python train.py --model="image classifier" --dataset="drawn small creatures on textured ground" --train_examples=203450 --image_size=32 --crop_scale_min=1 --horizontal_flip=true --translate=0.12 --color_jitter=0.2 --targets=["creature"] --num_classes=12 --arch="resnet" --norm="batchnorm" --hidden_act="relu" --drop_path=0.2 --depths=[4, 8, 4] --kernel_size=3 --stem="single" --avg_pool_shortcut=false --widths=[64, 128, 256] --loss="cross_entropy" --init="lecun_normal" --residual_init="none" --optimizer="soap" --beta2=0.99 --learning_rate=0.0023 --beta1=0.95 --shampoo_beta=0.99 --eps=1e-08 --precondition_frequency=20 --max_precond_dim=1536 --merge_dims=true --one_sided=false --adamw_lr_other_params=0.0022 --max_grad_norm=0.5 --gradient_noise=0.1 --cautious_weight_decay=true --ema_decay=0.995 --max_steps=10800 --batch_size=128 --epochs=6.8 --lr_schedule="cosine" --final_lr_fraction=0.01 --warmup_steps=1080 --weight_decay=0.1 --adamw_weight_decay_other_params=0.05
Rows from block 13, named by matrix and row number. Rows with one number belong to one channel. Each number is 500 + 50 x the weight over its row's rms, rounded and kept within 0 to 999. All counts start at 0. Numbers have three digits each. After the name is the row's rms in percent of the matrix's.
# convs0: first 3x3 conv (model.blocks.13.convs.0.weight, 256x256x3x3), inputs 80-99, a 3x3 kernel for each
# convs1: second 3x3 conv (model.blocks.13.convs.1.weight, 256x256x3x3, transposed), outputs 80-99, a 3x3 kernel for each
convs0.150 102:498509404488527547475458483456517444463436527539457496519493526530532520489483444518474602481523560473504462387465522454613469598502565474528489492411544542525632531488505462526454552430468487483567532501463479488585432515459506550516453483578535542518409504560566379511490557502462555460575425511399482439495544559424479533502544435490537518405464479542482516520499497559508528525544502483561541515514536541468475507488410419433470497454513536487517491403523472513476546515402531515482511490503556447545459510473463453491455447567505556412
convs0.151 098:536546606454566377504516458482512517445500501529439503454515613398470546476410421522442515486623545561599458580509474463454471511504555508525518492494582527476497505525470470521511552447638543495513623484444513574480616495468601457544528513564496417533420489497463594487524431485498540432479432403528563459401530460473452529473528479464472551481465421587512505500472443529457484553451473494558470559408496480502453555534509414523481435533464465586627474496508513426576516509474503431530548527553530517478517484553516474535471467489506459554
convs0.152 099:521446517524579397481536439511478453510453533584498602480479496573483549574495474475482510467513457499457548527547486405488529489472400505464534490462500506539514485483563407518430487448497587442605525541546527476513475524436507467614550453489481465460534562437496471551522554524510577529484401493527441414521403532436499441509588550484500409455458472558501476454421420481499557473500423492546426500522603537471508470466459425493605523490415543488518492513533384481598477523547485383444482429537468578482553585529531551495459455578488522385
convs0.153 099:535525543550428554468508451583479523503532473480478450487580454463520412559528492538424559423498530486498482575486453465462489520451459462535480459517550436492413499435550515554474470463498504478447496524441573477526574511590530468572517475472556556523447470441463535541581476498524317508373465415509512541470530520474537536517450534445465581475538453489523534580448510344484513628435452464486483432580409467578535554542486566563512493514525494574525516504438504629553454513567536564479461559516524459471541501561528396560529477428481468485
convs0.154 099:554591624536537412531503487541504566485529582544511564457418561531524429458488536431460448566461516425402490519546483576506482545537328466400549513524425401492517488496534489463491487512527507481480503458548458449412450590536526620538445386455557466489517468556504371523494505524471575516540374468523566524438480467610441471481488491517446522496598490510548441494487483482526517451487489524527505563510500627531476532515492413516472523462447487463485404489500515506482455425531514507547528555474510576337478528445451528560495416450496549559
convs0.155 095:485541524484430542485528561513519497454547492518442515502404469489424473462449515466556572508569473540356404598481512478538456392569487508462506463565492482497510570529479477425478465499538504554448572447452513545483538485513472549541448575505431517492480513428513509483571409521528469542452471560518431449417617521469570536543546511467543521521631504430469353541481571535478479518416579477522492510484540448520542516479548538446494478410450465510408513551486511401510521353525470511372542516554535361471426434461524458512511524520478541562
convs0.156 099:416542475532583452525466544469416504567493537518608486576474527542559441405499431505450548422506458467464552438453483455543478469400431385597561559559486575517503491478533535463433577482504503533558524452450458429411587590543427551586466354384470449493509437445505427432548460550587528490498547513489553553382498539497514403412445549535503444415486604542479500472462511475565471418530614529495510478471386548413559512485530499500546549476446432440550563476552470434415543467572484481533547580471471514474554435490469525560500555496518552512
convs0.157 097:536487465561544542548483572519473514469545555511503509527479504513462479501491567482602531460443504486610489451557411452576510545490578467459476505527393540556488470531495395469458550485485487470548530476519528451567431507475489502448469571529481461461445445579548454493517494442577356520573486524488555525526460532465506575495503527457518463614506545596461501471525416494514450491485506580555527483494488542437429475521474537501516519537519480470479540532464492465379481462477506530501553455497468517441420522499549452415544431551585412548
convs0.158 100:503439496464556462546509546505552558514547457528534541486493495550488483551469515516535547540426465445466475425526474496524484473516448576449434569450506453526476438464498506448333561547447484477445557460555551499545481548514540428462430440447609467518494421552451521539495551494514555456513457541516493485521417496467571491450452472572458583430481426622487542443500604424581505628383411538489438482520559539473554556587567463464509391529534462516507551433577535413445482542499409471543467428527484430476491520475469498503442501366415471470
convs0.159 100:434531479478478473483489413551500495552491497509578434516456612478552542463499502467483503456537430452462530479503524420509515571503403418511464541522506510462626520502531488522474478401432480520503494508576444499535577468610482453559518591426422466546543468542498490476610512358408497464424555551513575565434490451519380481532512483441563498429471542509478497475439431513597575423592524575440488632455401526516543437486470491467624465437474539470427424548516443538452589483551459523508486511561551508518395461474489527509507395512448438567
convs0.160 100:538487494513505448564424499448540524499594405399534495541457554477512452510414514568526500509451478488488544474453559464522470526535564450618557607577472496482520538445428524510457573494502498571520469479518505435454491520493485552520477486542513511476548498497482539603530515517526458456523516486515519493511471427537504518461544507516554493529537450404481461526580461464557434504498505496524519509503487564493440531513463489476446533498484512526565471424486525435437543542539553478526469471441531545536440518525496637417643481514595660474
convs0.161 100:481466501423481439523517453574467464500499587453470442437509406506481526512612539490483525423441429511542527496574565438486495506525486531445490432465438427497465512511562456637466506473536464551560521452548440475472568544469532519550458545443383439568535524480396514574515528530544595444466514474559549453525451515480451550510458457536366427530494459487509545511496555464549446525462529525560416515402574446437505560463530427501618443542517591501513443462491529430509580483474476413445520458573428473539506546484513526559526455500514425491
convs0.162 100:505472537478511522509496475415559604459579510434513558458494554511617639551462479506508532459452518427534444546518466498481480487603458478435463496469555528551474531532403476494590519543437510576325395424465473511513560467536528468572553538439507558540524517411468530499504536637510485539503611487577535478448477588470530473625363450482498579537466547608594515470488491462478477523475478576521496537585484464431621516581546513573470558458417483612490555481548437487494517517396467473517459472424489579424393621505469450502587480557502491506
convs0.163 101:420463533461384481453522485584543497459496528523611568427528496515442566615514530410486537479453488558488481511522534486558432467450503456460508565502505510609482493512523497474461478484473475477450518417412573575475580458493492481537555469512527524488464476416522442519480444539447536540590515654485460442535495524484507507475557487610574495616380428489459554404481514492497467561408541485459599522546560593464473559481468502426520560446558506477502574493426532613462422650420469541471519496489478495405519479519510490495557421494500507435
convs0.164 101:530454596548531582427547483494370479409424524458478464453512517436465588523532404428470512491463480501527434503535467506570497465435467499495460457527524420471552468535435467478583442464458418578481434615505485448494505423483502523520487597507622517442545490604511554510457528531408479556488462502488458448475508504443520492501543453470409475485525496542514598568590472609456541509408527532549521497487485431507484494451462472437497445445429566465430526498541491532469498510490530471458510531481491456551490542490549503577627486581450526524
convs0.165 101:483476441473517582515463484510533523459498505474407545514484497559524476609466506547528626487411566479516509468518532486649515453462538580440602525599477439453482363572500441553468627482464508427435491442542523403507413527576541526441489457542487450478506524448506494610457549472533534446465530486571462571494476388552502474536473488354521498480382458510551475528547596548451474556479457505437497415513640578459497536523449447538450399497513503501412459489474509475527501432484523430470536576578488553502384473470534556452514500463495476467
convs0.166 100:459498516483425546380458534526475617477541448461581508476451484542555555487524525467451498474589492506481524515541426564516386441446441433517602538493508516522491547397583423547507495499459535384481495459508470472536486550497567413443407450600432464479552548541586539492539448547483559469502577500455479452399520528512495489527532475557506374621487522586463490592448491447509485500402483582469466525528492563466455527458450563498518440550518418539430494577429535573520540511447437518433514445481472486507453510501442480611430505466625425519
convs0.167 102:410542508511499525507453524410472484511484463493637487565413621555449513488546499550515449455510602482481472517533451519485460512507461537448468480477511508440505516446460485491526513411452481400501525489371476482525577560473539468559547422522614570559628517539493558407473515462410489550551476525447443509522411555578495499500483548511561470521542507486468552509589470486521452407525497502504429424391422470492465494555547471442551494486560505567458522513564548588450473511557491430512385589516571454442500569511509503544454534507519491542
convs0.168 102:454484488516484540461551496564499518453484523375553442490493534478465520496552483476496474512452407506446518277454508496498515503492520538491504528505498441451564507457453447489495545585490461461570509502521441485491536521457454495441498501513523421457398483494520439486487554524524581519561557468490473470554427552523493488519547471567469511521447487566534503532496482404446528483465514525441488445453540499636539509570480503399481508548482539580511466359469507592431571604380556455473530454484357553478521517416565489541446476471583470517
convs0.169 101:472493519445441488526477520555602505494463497467466509527396538523521516490474475478518466431529587532515517489534457474548421481575455530424435540407503525467451475514414468494493512535412502447551473485472429494541521538557465587518442462450461499495509437529513497521461518556564450523480492584539508494484488441500463498483503407374532558595446565482437606488472576631382409554503497477479471538485524581508588580478512537464439412553470523436529506472467553515492478532550468498441473516517517522428569543505489518515502466539523459623
convs0.170 099:415457518510442572425513528548538435478561391587541512492555596506497465477535464506415548509478481509453575506409458488520411532522496455434588559489424445524530513445486433487523448538543458496433528619390465485509392460573674484466549490451373547471465483683554448515456540548575568421526425407447564454480416487495483512568555450453517479505505501537531486528550438455503559537433514531513453573455520555445474537483477534475603421469475481434514539439436545475545452554534535477513446594515449464510478521498567495519496421508517481456
convs0.171 101:455462535480442504514510520485493484398471495414394538586509533465496411457491586568533483546533483506510473442461455519458535522442436631512584522539505468518406540474482449575513538473437475527492564492538489446460472517484482455480497557425509372514518658494518475459501456447456505582549505485596527461437472473597476512534522560447465495585464459570494556527449460429504419487446584586501493424494557512545507576481448513515491429401455495672542583316587547526526522433523487527454570514483511473550508478496416572369567474512536507442
convs0.172 098:531425520461517514472517503446539528492514530511578518517515527510434519455533608536478505543413553510400492455558452503516504492517553473515519524445528523569501610414560475481442510482507507602445463472565494476464505460499528520489560467567623599507475597519490411572499537462501446454483441441573464540515508517490465531491410443488488575442491537455573481630489500584467452512490534482561509444498452526563516528512509398470501447518506548598474457464503490545558382479439547482498450461510481472466619471534589451609505558529499450506
convs0.173 099:513518447560453441537515519486498430520518560534507498463508404477558474403497529675563491438574490547573524584554480515530399536444443547426565519542438534538463570459494479491402511456557487505476471406466603591485540454480579480481531424537511500472519414514466501521500481409389411425537478550415481502487476501457473560482590492429512485533519505418513411513509538558485447403490560506504448562452423536456534496487528538506499525415483537516502441548501501504579469460525431507450533489464472491489384543542510417488603443441465548409
convs0.174 100:514542517518488483477433484389549431563535556553557486595408501514493502475596380609569442499548494527473537529513401417554504545353543515429557443532453525463532499522467527478640531488423491565561614359448567558498466503566547463494531470524615591522548512549529517455454520597506496437466582519553477481552535620455393490566450467475394498449516515488532405505528452530442543485547376545551544422492539459577538518481424432497542497626462598528536441518449477553617468510496562488448533546487467553392456468455574558407518538432513537587
convs0.175 098:517503546472460456515461578472511437534508493512458512511504400470489550449576520426501615512518540517436543507483516463488441413545539517435464507417499525410528501518513431591480490550460483583430526482536385506486525513396549502538474494515513426522502428432467530643522494556417538604482538499511461561498478511526491483555513420587585401624473476431487468502530576470403514540506462525505565519476486567540513556445571512446540530626478580460396508500493503456433501555532474421607479510430541518566472478503554496569457575577565408420
convs0.176 098:590493486431488518404496437473462560462511425532416568439511424444512570504519508459529454452419516490415467518456504558548462508452470557579527405516499490418521535566433510459479436443570520495415545459490467477540441459505599532471560683525557515489452463545468439429483508556500556553504541522511567422451524527462505537496460486487555373478495538462498600454507467450566474407448493525471537483545629471500494562543475450448512476479474495507438528484493524462483552454539504478539416575525507568458441520521534556467448497534511427575
convs0.177 101:476479491495543492505514568476521500487409546612612447543496495460513465515371508519496451515456512474495501510584526406453470482396514543543535490495494532515495456449538552526555403509488558495469418578464478436476552482472563414433517446497438508517563543508551480491470479549539528540519552547435496459506528560557485540508453544500467469524509433484494485490479499595539487506558530538427543423498471498567507530558426466454453494570550437477460469473469467551466513551526462511475456561531504509573568521535463472506555529517439520494
convs0.178 097:505589512527567510503506649544555509486477576562435515584466474509465434485443535521472492475497450524465520498547433475398516418378520466612527497492459442470549481497533493512573490475465477530422460556462576496536463565567454467585502384555517428493483553524487437512567499451437471485520487368472485496616412587420558498511513479415589497606484592484467477516460478436502470598479446443432542583409475580476490610543551441595572512529534505541497436438482453448563525482564647540513549401527561499468611423464549485428489548533486508514
convs0.179 098:472467570537466563507498515415515452548533536411463511541511450542520440469480475463546484454458459560526496409549501485524454510416517574495555522576508479579511504428490516512502431472505430462465485574504572516446589466500497462518602510446565514432421550507543439528569516485447566537457439556473496446529502388474571608541497488451508527454423506532469570409463428509433559488502519510455493513507525581480409561537521516486465468535567513620498363509507469527495474445486534490435481537491449475515521471451485480524467499449545503491
convs0.180 101:399469478560461550530558451491505486520593505525453451471532583548501500473441531490531410527521542444526465466576519397463481543508488379527551475479526440483547495504488545532519507524488394541527489534487416561511436505435444434556620420559597470505526521524462437561557503386506533523527527532494534508497458521530441507476475505497497458489491481526419433498483450551510548510461521512342514529447484454527436556510543564500481551538444466491533473506573432615513490506533390431597502590453454535500561535460455488532474445437496484428
convs0.181 102:503506505498487453571460505484445510511464506519499493539501433453522531507529488511467365559459450559479505483469449488440493481480507550632558598470553444458551495443595585524456511458514572543533493508497607445482579557536470509496493498536469462535696536475417513474448470553457547552537599451444438510460416457515578535526479583460505450504480571472527497579445440478502406525566554526516427518405491443462448462469483588514543588472465399522547496537565491531459466449637497550537448459490435492512486550437420568526490516461477507475
convs0.182 099:497495480500538451468479536489499515520538448503504464558519540504474389545457541533579481437436481529588498548491511474474532563359457525433481619567451587551496501503518545497432464459535449505524528502458508500433474508519465435445462527552558487515444464371499541567476511471473507458521517482525493441528452450383513496509523544562483552440566520521490481462572422500435531416493505550547455553501529497519493491447510572440498474393425463502510493534430462433517500488494512471515507559510489442449440565524445518528449564389496542549
convs0.183 101:499519469442446552485476453490500421512490530491530439478494471528562547590443579491552470533467506472516459577424632525392458434429508554425493472512461467381509529463488536546486492518426501400516486507482490478679578475462419532457553564600587511593513443576494509508420484447524464447457511456492493557452506517495469439383552480533596546499457529631524508501546494482505504510479487472494467449479531541515574507447511472559488512505560503452511509468426486451509462521433517467491607424436540474483525520598450465505531459554472456483
convs0.184 102:488484509421547474517539590534397439519538504615521497470477546514588506464539543470555488462535423501407497418530479532497453486471486472536405537548506507522571491484527550492531540527441554506523547487490464420619519528394494489466508592438498519463539406456526454486404531466435386494425499597514544504433417494550478453582521530463476491479512505497470603422484520513500470451483518468431569502519494468466516534520542591552472557480494423510515498501504443447495501513525542494434551490568518522547569544567515513524565478516496467496
convs0.185 100:427495441429526398470474437490544470539444506437560463435427534435470493466495472492522526488479507441414509517571402558512470552429517554594473504444432487472539491516475492631494449444532421586487492530572469504556501425506455411452500485509513537500382546513465542434624439500567502421562498507525508450422513440516561464548460569515446556561457605540498469527529551479484542397541470474574533532489472523497451507583520517546593488450430538513499472494487459496445451543489563399553401585562473491458554529573481485564374461535494487481
convs0.186 101:466481511519478450517518485458536529486456456477499540485519523480484553468481462515471496467504457461492515544438477507461476495499468511475598493471573455530437560443500469538445495480470482506436480518578572491567443468548500513469560454471563427467555477498440585454373428541546610443576511491438433508591457519473507564529452527465539478445477507491533537585554557497525479490501515400512506499496442478450480530357442584482483553548559475502401520597517440532463433416492509414560502485538515378437457478451557453456478601545466547436
convs1.150 101:510537558490578479557472454441413517473537540504459501506565412500461564481526462617587498464496460469510555564492505536583467507563468507488534459503446513486449522449441496468494478543488515495547572562450534551512603481529563482469508432495552466509524455554445535532499507525421465517543531448488543513502474555465463504369493539522431492541538589489607527480556519341379535590449497391541464498466562456541482483564514544583517440552409510421462482536475443471491552474449459481552470520535477554441502502569499512479544539420568502459
convs1.151 096:476530493425505482411544513512484447506516441510588482497478542511491516509530448493399528474484465507454523401488447503489452485488585573513474474495458454582451501514484461521473506545502499537587417515511533501464476522439511550484464497501575430553432545581541433461479514533545460477513552379401483545498433451515505475464596505502562491442527496502441415471506551451413433554476427518477529459480591575499533411600537475481320523475510564499501428543563458448423438550543503477471569476553408503503534551468492471523396495489561575471
convs1.152 101:535454497484542465526477543501485530482494493567449580580506561531469550557476484501419549569482515458591500500566510474455435511450472497533466539442445402451496427449457500493508451499436472506462463536552540371480514438582489505514493588521545440490547516513416433538496511518548467480473498567541512532501516529518494534547493563468504487442463499492545507502487542564526522465478486581483542469470419477540508482540543574480538388468532456530475474536530488514412456605492430527448458477447502471569553518480470454454475594472568525516
convs1.153 101:461534581486515512594464455458577539477404437454561451510546480580613473500496572579497516577534461455539517583530527476545566440535464491488466377535533514495534537562444396552473428539420459428441464551425515451445504511430519444515588522461470502396488492532476357544407560305464592443515577475516555618551534327489601537565408450575453592476346489421525575538465564519500465521451569444583604475465544471556538536515407488525550523516514506476535401515510523442511495451461475516516510408514448540468523478553489467476551513516450454506
convs1.154 100:505625547520545517539504567515533498510508518523487563410470432490430440519480471464506572459543443531521481510487471463516497531464541582512538568486513513370447480522511473510542527476557531521491435491544433570543524510493505462538471443528473397507438484547536500457477571512441457480452515595516489459424449475567530614518517487396508532481493501471469483436567427453451616521468455488478594557547544368429427464607474461525450540449512433501572544470486527446470462503468447504587518582511551504525463513463482503525483485491609524451
convs1.155 095:599451584508505484544522483516540472502529477450476494486446516516585528477514378510551532455413569615534419417462445486570481482428458553529516488407513568520373538495467392481495526520431473567416362515510481452551519568419518514404442482519497495468405564511495484535563576566454603547537575431482494538488549548379520405492490435506397504477523460509514443472504567456445517539538544446614449594441516545468479560521556486476531545501568522428427560493441584532501499507479637517518552530428516530574539537453605515539487484470519541530
convs1.156 102:457573483513441486434468479535469484516475462459546528466434616510503488499528506579530503498491516474593515460515468549487492475492447460494475659520609603494516561504434504467551591502383483511516568482430583422603535491418586415484605511501507476478524584541479403561535527484523457448454594544463424498386457484530498535537408472430486503452507520530510444427543525522560499485562573547408531570554473483438415474487452464507448521546445516466495450522491463551436438496437481417536576535483579468367428516570422496571548359551442421540
convs1.157 100:455540525518410506477478491493558549438540513458504531473522516553445437503473566510465429568472464492411479496456571551470579576418546446421489562418472439413470424540403542477505349548602535504467568457542530501435512452492561396567501551578496399441405483487538553519415513572550518488536437565552536499476525483537440427437462509498431518498420509487420564492526630417580498418507459529481454504467500501501506465533627447561491500498460478519573484524522436467455482569470473512442442458470445517478469508515504416474477516440444515558
convs1.158 098:545456539474384485514493508536445428502502480381547379588506464458441604532536453533480521489542629511570444461525537413526467518540556549499565581445476521512424472471508493510462489431479531478474456554551496479575531592533554449528492545529517507487500517463507618577442511416480550393469443552543512503479604575433400499480495498508484523466501482482435513489566498490562558606488533427470490490518535545489479500515521436515489479503560592492484464484555498465549516431502487495518396532502524489432481482640448450490567460496537537602
convs1.159 100:501526575468496510433480576529434476559535467574522468509457497436508446504452575564443504538463465434525425556532512511519479477599450543437533480495512514516537627540513499499503400446494518512504504545488583476563520469484522522519517550474490476516425476552549478531643538557574481548541479445520458466581548501515493432473440408544495457528476481401460533504488432526544537500598585535475465582542486485424487442487476548556527488488553527575535610498575490422526502409466498550583530527426483503558490477532597544563504509500497470515
convs1.160 097:611456471475560442500483482546460494491488393569509450565425439486438523487510598451476486496569505610413455453522478499489478544527512502502424538453483478508515508502572548529391468512530510521522526509491482537477468484518500427457478580542499464502456501464527489485508578530536425510534527515481479453455554470516530450537436537521503540455459559620481551518477478609463498531507466477464594476502447369451505512612522440503513515471372496429482568470498548527456509494501470428497603555579543561566507473569432566470431509521586506501
convs1.161 103:531506560477528465537520395453490526462541482437603429485529498534431495429591526505481543574539434531534460502452496505567547426505488496498411522488566524504454508587428448547554412475519543424446478482508454493412454477567557610463450483549482463547494465504507628460364458537551556629510465560412421532531488596441504435477528478417373547495528437451426515484503460528577490542470462527493549454579523420578593465452434415494443571562425517511531420471466493614498487608562516502484552567408485525542539506505390424506484522535588555486
convs1.162 099:601407551631522538501494435492563566501502592510538494567498543549492489482477527450369585471496476541492554579445551569487486522553429455522565397342546427538577496543515499476581538516584488392534544497550428490525416497543503490498536452466506464459509503568518448556446478498496530457539447577506526591513569463564476496516550458538452519537461564477540515500476540439580541486518524441490473499603371424416436463503493511485435385381456586552528552506538426550501438494547547467452576564383514553477466469517592644530461498565445554466
convs1.163 099:493575408533451480540543560495526568520545549582605512571421503550560507428485505534439495476590544549548530530539514415428551527507568536537531476629506526484475489534511460490435521410467513460539545497480542576475478484541501461501502564444520515489602504515522542456404433451479511450524455497466641549526443523467502570440488489483581572595525532566496515552593497489608475490436476498440385526430573486444484500610454501604519512443462434486415447512554536470451523559429579563483481474500557443510471527490499506496432535504375482506
convs1.164 099:518481489471447477486420475500407563519487523530466386442539529518541482495511527553552463492533485496488433506439477479494542523457465502397518453519524413568544540477452511533498462534466493440480453518528557548566502524502462600438524452533528473433499525479624516522521558543552530503561511516510502518517454488402544539462488510464466531529504466493551372563533406489455459463520581517518500534491538475527501517469463540452481508439573455493466510514537331424539637422460470426582513490479591586434523519520558558498489534493508584544
convs1.165 102:436446447567425468583503399509542445474481527545451571503564424435412495531422474575535481517478474400544539486584426485587505436457476479460508516512538529583480477609491564492517564455481520498566528443429382540522521494522482566487509521477504484516525533550520432609447558372480469398570563506403414481528555473498626505501510494541392576497566435518491479531507491458536518554589550472536543481499623548479426525542528531547525583481468499522471502487484434485528490486484531492445546479565543419505533534533562525532510530456535520453
convs1.166 100:453468440446482534448476513455472465600492490524473529560509485541486522547612439545538615472497525393409520503483466459551419498545465423508534509525499541516507562483496454517537429622569525484553446468488505450452497573501572528464432367538528625590471629519510624492464518473525579514498507591517497491439494547443466519435435540488435506416448522435481396433503562489558484477547604553466489453503496462443468403531533483429521554529535435508549570479529476530537510386518475530425528478518482528463562502517552468603545434388407469523
convs1.167 102:546541486530489534466606504453530486500572539504532427531558471494549558529576456523476448587489610495528420522500402524550492540488480459556458407465429447431506542513503480438486426547585476470494391544497464442579376602523462466472530545511461474505455523450533413563516608442514419512519460518480542467443512528560507472480517447435468462512324453542520498495479463457590583520490493537557393524523428494562424426542426455524448532463460449542449577526495450494496520562566549483466518474504491529454552522636538484564480419512496493446
convs1.168 100:545554487432478471433565525470457523455496555485548588480411410507560510511593547558525418469431566550485508538558526502505455577480483513476525460503483475492478469469492464537612440474444426463573535475541477484641496485541535402379468571529444546489513475551460518448454557454549434467455467570483466493500533415500399443452478577502552534450516508578560431451502477478516534544446484497533485491447492496450593411501491577462500564489500381496412456562465507495443431534502472459542503527500450542522506387433493559532499552422532484469
convs1.169 097:535558526553508501584496484472503507489517514514574456519564395526509491520524438499478492484542578581421364489424519633491486477547473507458541550561454531424572457545509458436402546399526478530471454504475482438458490496466481483513522490492514559493471509476565604493523469536524452507510498501488509593524492455425588445508511501501483459626465461483471477527350540509443444547423464510474510505377579441507493505531509432454504456502465542655448556556574446441462519470479462507413450520423499479456450499463458490457522520480555418474
convs1.170 100:562505576565510436486400512479462489470421469544524520529507469428459381461560485515480498575514559502476493485482552459465584481525470507479599488407551554364501551457533524546457451473475493488445465597488562470602460492602446431464521487478518508471394499514549568421569484494495472496454609550520384500491521537507510532414536546484479448519454438472508475374503445525531541425457510487573483428545551500475438478424420552476515509532473408529482586475537446483594486534537570450561464340543502464552492603468439545460547465459446531464
convs1.171 099:485524508543554479561532481548492497574510448424544500549419477526563519557475529448424528501509443382552540469527452507525561406517450527523483440537517494565531530490577562441562482502477468368488487579637482603542560458639452544574521435520473508418569486536387483515569519450438477436462557633487530473523491504558479487532499449498530556543491497469515572448556454529558460640434503553479497444519455479477525557565426519433503586450484557598501386458442478525539476512574438547509452456657475440564554517513464487595483482496530423508
convs1.172 097:532476460510510520467392502507630471534451530534549488534509504548567468491388521542585500436580528525498486571473569624510481479513547557474452446538548455490531505575495421531478510503449480541493501437589424473489516525400566467425486490503498488542570468501489532506532538581479487392441575442559626445504522509495435463539513583411530449502465531538501461462485449469448582540456543437476554410517424491435456447519504621545419572505556502519548473473407455453519480536547493486530546592536498448500547454501501389552494515513549500567
convs1.173 098:531487489546426507476531527474578568492495526519477538489551461466549493480464540569544486418527504506475525561544482466513451532513485508467500602462564408580458421489547485559515540487543503472440482517500497520555518415478462549481500596552509493659539496448410552481432493399499477485490539466510496617540536479485374413489495593464483464589481530476618479373484578559452449417540438465490557545586426476468469523536564446478496474461494412514547507490570525413548533492490550476526559558510453469589498466537468546523487455548470469515
convs1.174 101:545520405403528431488500537551494535359450510562535469551508545537501597485434451512543519451634545495532583483542460487400629552514453511498538527507527507476503482472519583431501527477473508466432554466535488527453404507636457506574518624594517616441435563541520523486362535499514434463554488387569549438525519478497626454536553502480485447469512434488492457551494506507551567511505465530591584485491502543493467492584522518529551524564499426560423499493497497526485437528502475450546521442476584535519527406461565509540515467492535524608
convs1.175 100:553528449517586503512549454566549426420454478405498567540553415475530490507574566537486601458479523362426449450490504487504499466542521537484505532515490443551491588503494466417458526469478488596555425498494485445520445510562539455523443496483399573500478553517508566635496558586515519534555492536510566514490543575558532513455477430485499524550520519512481591420608484463499496472591567512565534501466526459513476596588417503433437506473494455516502572465544480451517486436487563493444570444573529483511480577534470485476485419635586563434
convs1.176 099:504547541433459648501527557576433560441511460508476507562448460497456547590538575590523441624558555532524514591512494446587479508508471405531442485563460491476491587511550480516566534510404520489473416444502508527464550508484526491442420452470477486426423470574514466619537510463421552556520457429498458459489478517506524570473571489513563481422519521518572476565574481526580425500511481501471376500437549422492500486444470512521444481544560445554460493459464466494534530444534473513593512499507494544545450387505540488545452484557392600495
convs1.177 100:557428562497414622530472505503563448425450515426467603491444505464514450460451600455549423529550535464490475551497537469480494576506507490583541446554563533527503507438409463510425351579582535525519520475493447482530516587414574472439532544530485486472552542451535575550429463506519492555457320549494507487466501470427602485494470427535514573416673536474500609531432483551521567476487406514431504589566568601520520531483549484508586521559500511358621509436441440561437500542568470490455412493466447584471523544500480430540603504521518569461
convs1.178 099:479582582611535601637489542571525570493518526513466484563461523575505433496524504500545518520527531601495519476456531487517479495448491475533507448439461492402436555422518533521502453510522519529543522538436423532514448473492516472474517468517501421503484448513449539542440516413419504591481463577568474521559513479534525434541507501478591462439538513461540494525561566491493568579527453517469538471401543558516565489445476481468438440485432499445525397576488470506461462463504473613464549534491483489404505513556542501553433498461512592490
convs1.179 100:579486460474486588465555475540491451503507476522476521508465545503485534433515508541550578576394470437548488566448491442429427537465369478505532504497494554441485475586610431448483527542483571550476579509481535494556466481463475561429537492510491538507544402527530403541537442533492553510476478487394576591455445520494518606519388519466473470492490492601464549397508499498494561465446507530544471481464459496430648584493583488551507522494503600470454416514552564579563453560529543465482545495472546530520564615527475434482583573576533406583
convs1.180 104:518491460457515586510516590525510485601459409556488533553486481582467525423497522532485528462519565503509432458486546500423483414451508462474371430519502528458424501495469569403565440458495446569532505531503579575547515488491566469518532522515439493472478488578494493459527467477470467546472545420504519443595527515424536527604457537491430452567528478468496497489470455435500423424473555430482560408556540458433528541591525450513482571488487519513520505677530468442591422433511534466516566429526554406484529485378530535560516451511487484538
convs1.181 102:439555511496501479523494518516491487514415471481448476434525504494470582497474510465587501570462497532534557489518397416406463534458491478419485514503567465517514592404500486499536562450555462476464483459610475527499516567525402522523513529604557517491432466426497530474446435474537515489473529515483488495523575519568555461374385431558586466431496544514511574593489435579487415613521480406608569410478566474451435567590565562501515446523563550452473455507529530593455494466362426533541428503515529493550504479478536533467457516472522574488
convs1.182 097:428558421505474496440449462498475556479558455504515541562491540533605499542495475518468506463327549414542514421492415502513523523513482510489562480574471489534501501508491490585590517417482436538509441537464502476458473441545586431510427503484531440494547437452543491524518524495492527492375532334488491509439580515546513441504501515539574512479558511495499541565464463459520474449559614580482486556478439377482525506452461455457500462471334560556530488497544480469412559490525502488488473496458517467464406475563553379477533570459450480480
convs1.183 101:471474516507474534524461549492484487517523465502487540475448455574609449549390459489514492551621555623545501488477473557524440494498491467548518485505499458482462466532456542562569562464440511488492623500524502502534489595438473442558563486448559487508515530374483463534520543535426514581446443418442494396449468480442500492598462452549481525529449502531450413514493541454585470487515425525492495500583516536417376609517596553530433475588432609449483447487507429573487541487452437588544474413463610519476521490506524573497511494493442504537
convs1.184 100:579407524548490579456542533542458517485549495537459506467481536438473533459521506462479613451445518499436514456537514484480493499520628499497479507548533485516458514402493640479481464532509525497425548563559477497565511549465440390547504513501433538542552484429467437449592400606564522527437468518600481430536481460575598574413453520588528532510436513555390434466535510453624599444565481484481495521448426519560580419468520541432488509551598566486517554466568469511460483520349480444557543438420448466504440471521443482491539498523514498493
convs1.185 099:522505514505468507464510560500517582462397510442462597549404411464507455524460428533514514477533476460508533422518436416534500502537541489508467470457474557527497418514507491558434581490520545535473510479593442511493558400596473582497519468482504464441507460503488516533379522487530465491532439509438482468489554502560363479613474499581478581542449489587489485479461521479497516492554459476490524448513512449485457519477472466510505458462568504448484514493381530479600443482540417564503496488499445456458443496478518518465562467437492580420
convs1.186 099:499434523474562496471505485544398487584471453562496533485556534448616529532528467498492450531424543536500459478472476528442421471551475481484412414516493468457572541512489504544587491504523441647493487559538526473552485574487511508579445569480516541436511408391519543616430448480431543557542508485532431530529546440444453540529471505451466573534529508502433572439508475623473532434436450375496477447500553404544500462536525527591490435526500537431487497558453536431567476486488551394525526492623456578405490547509509549463444525597488599337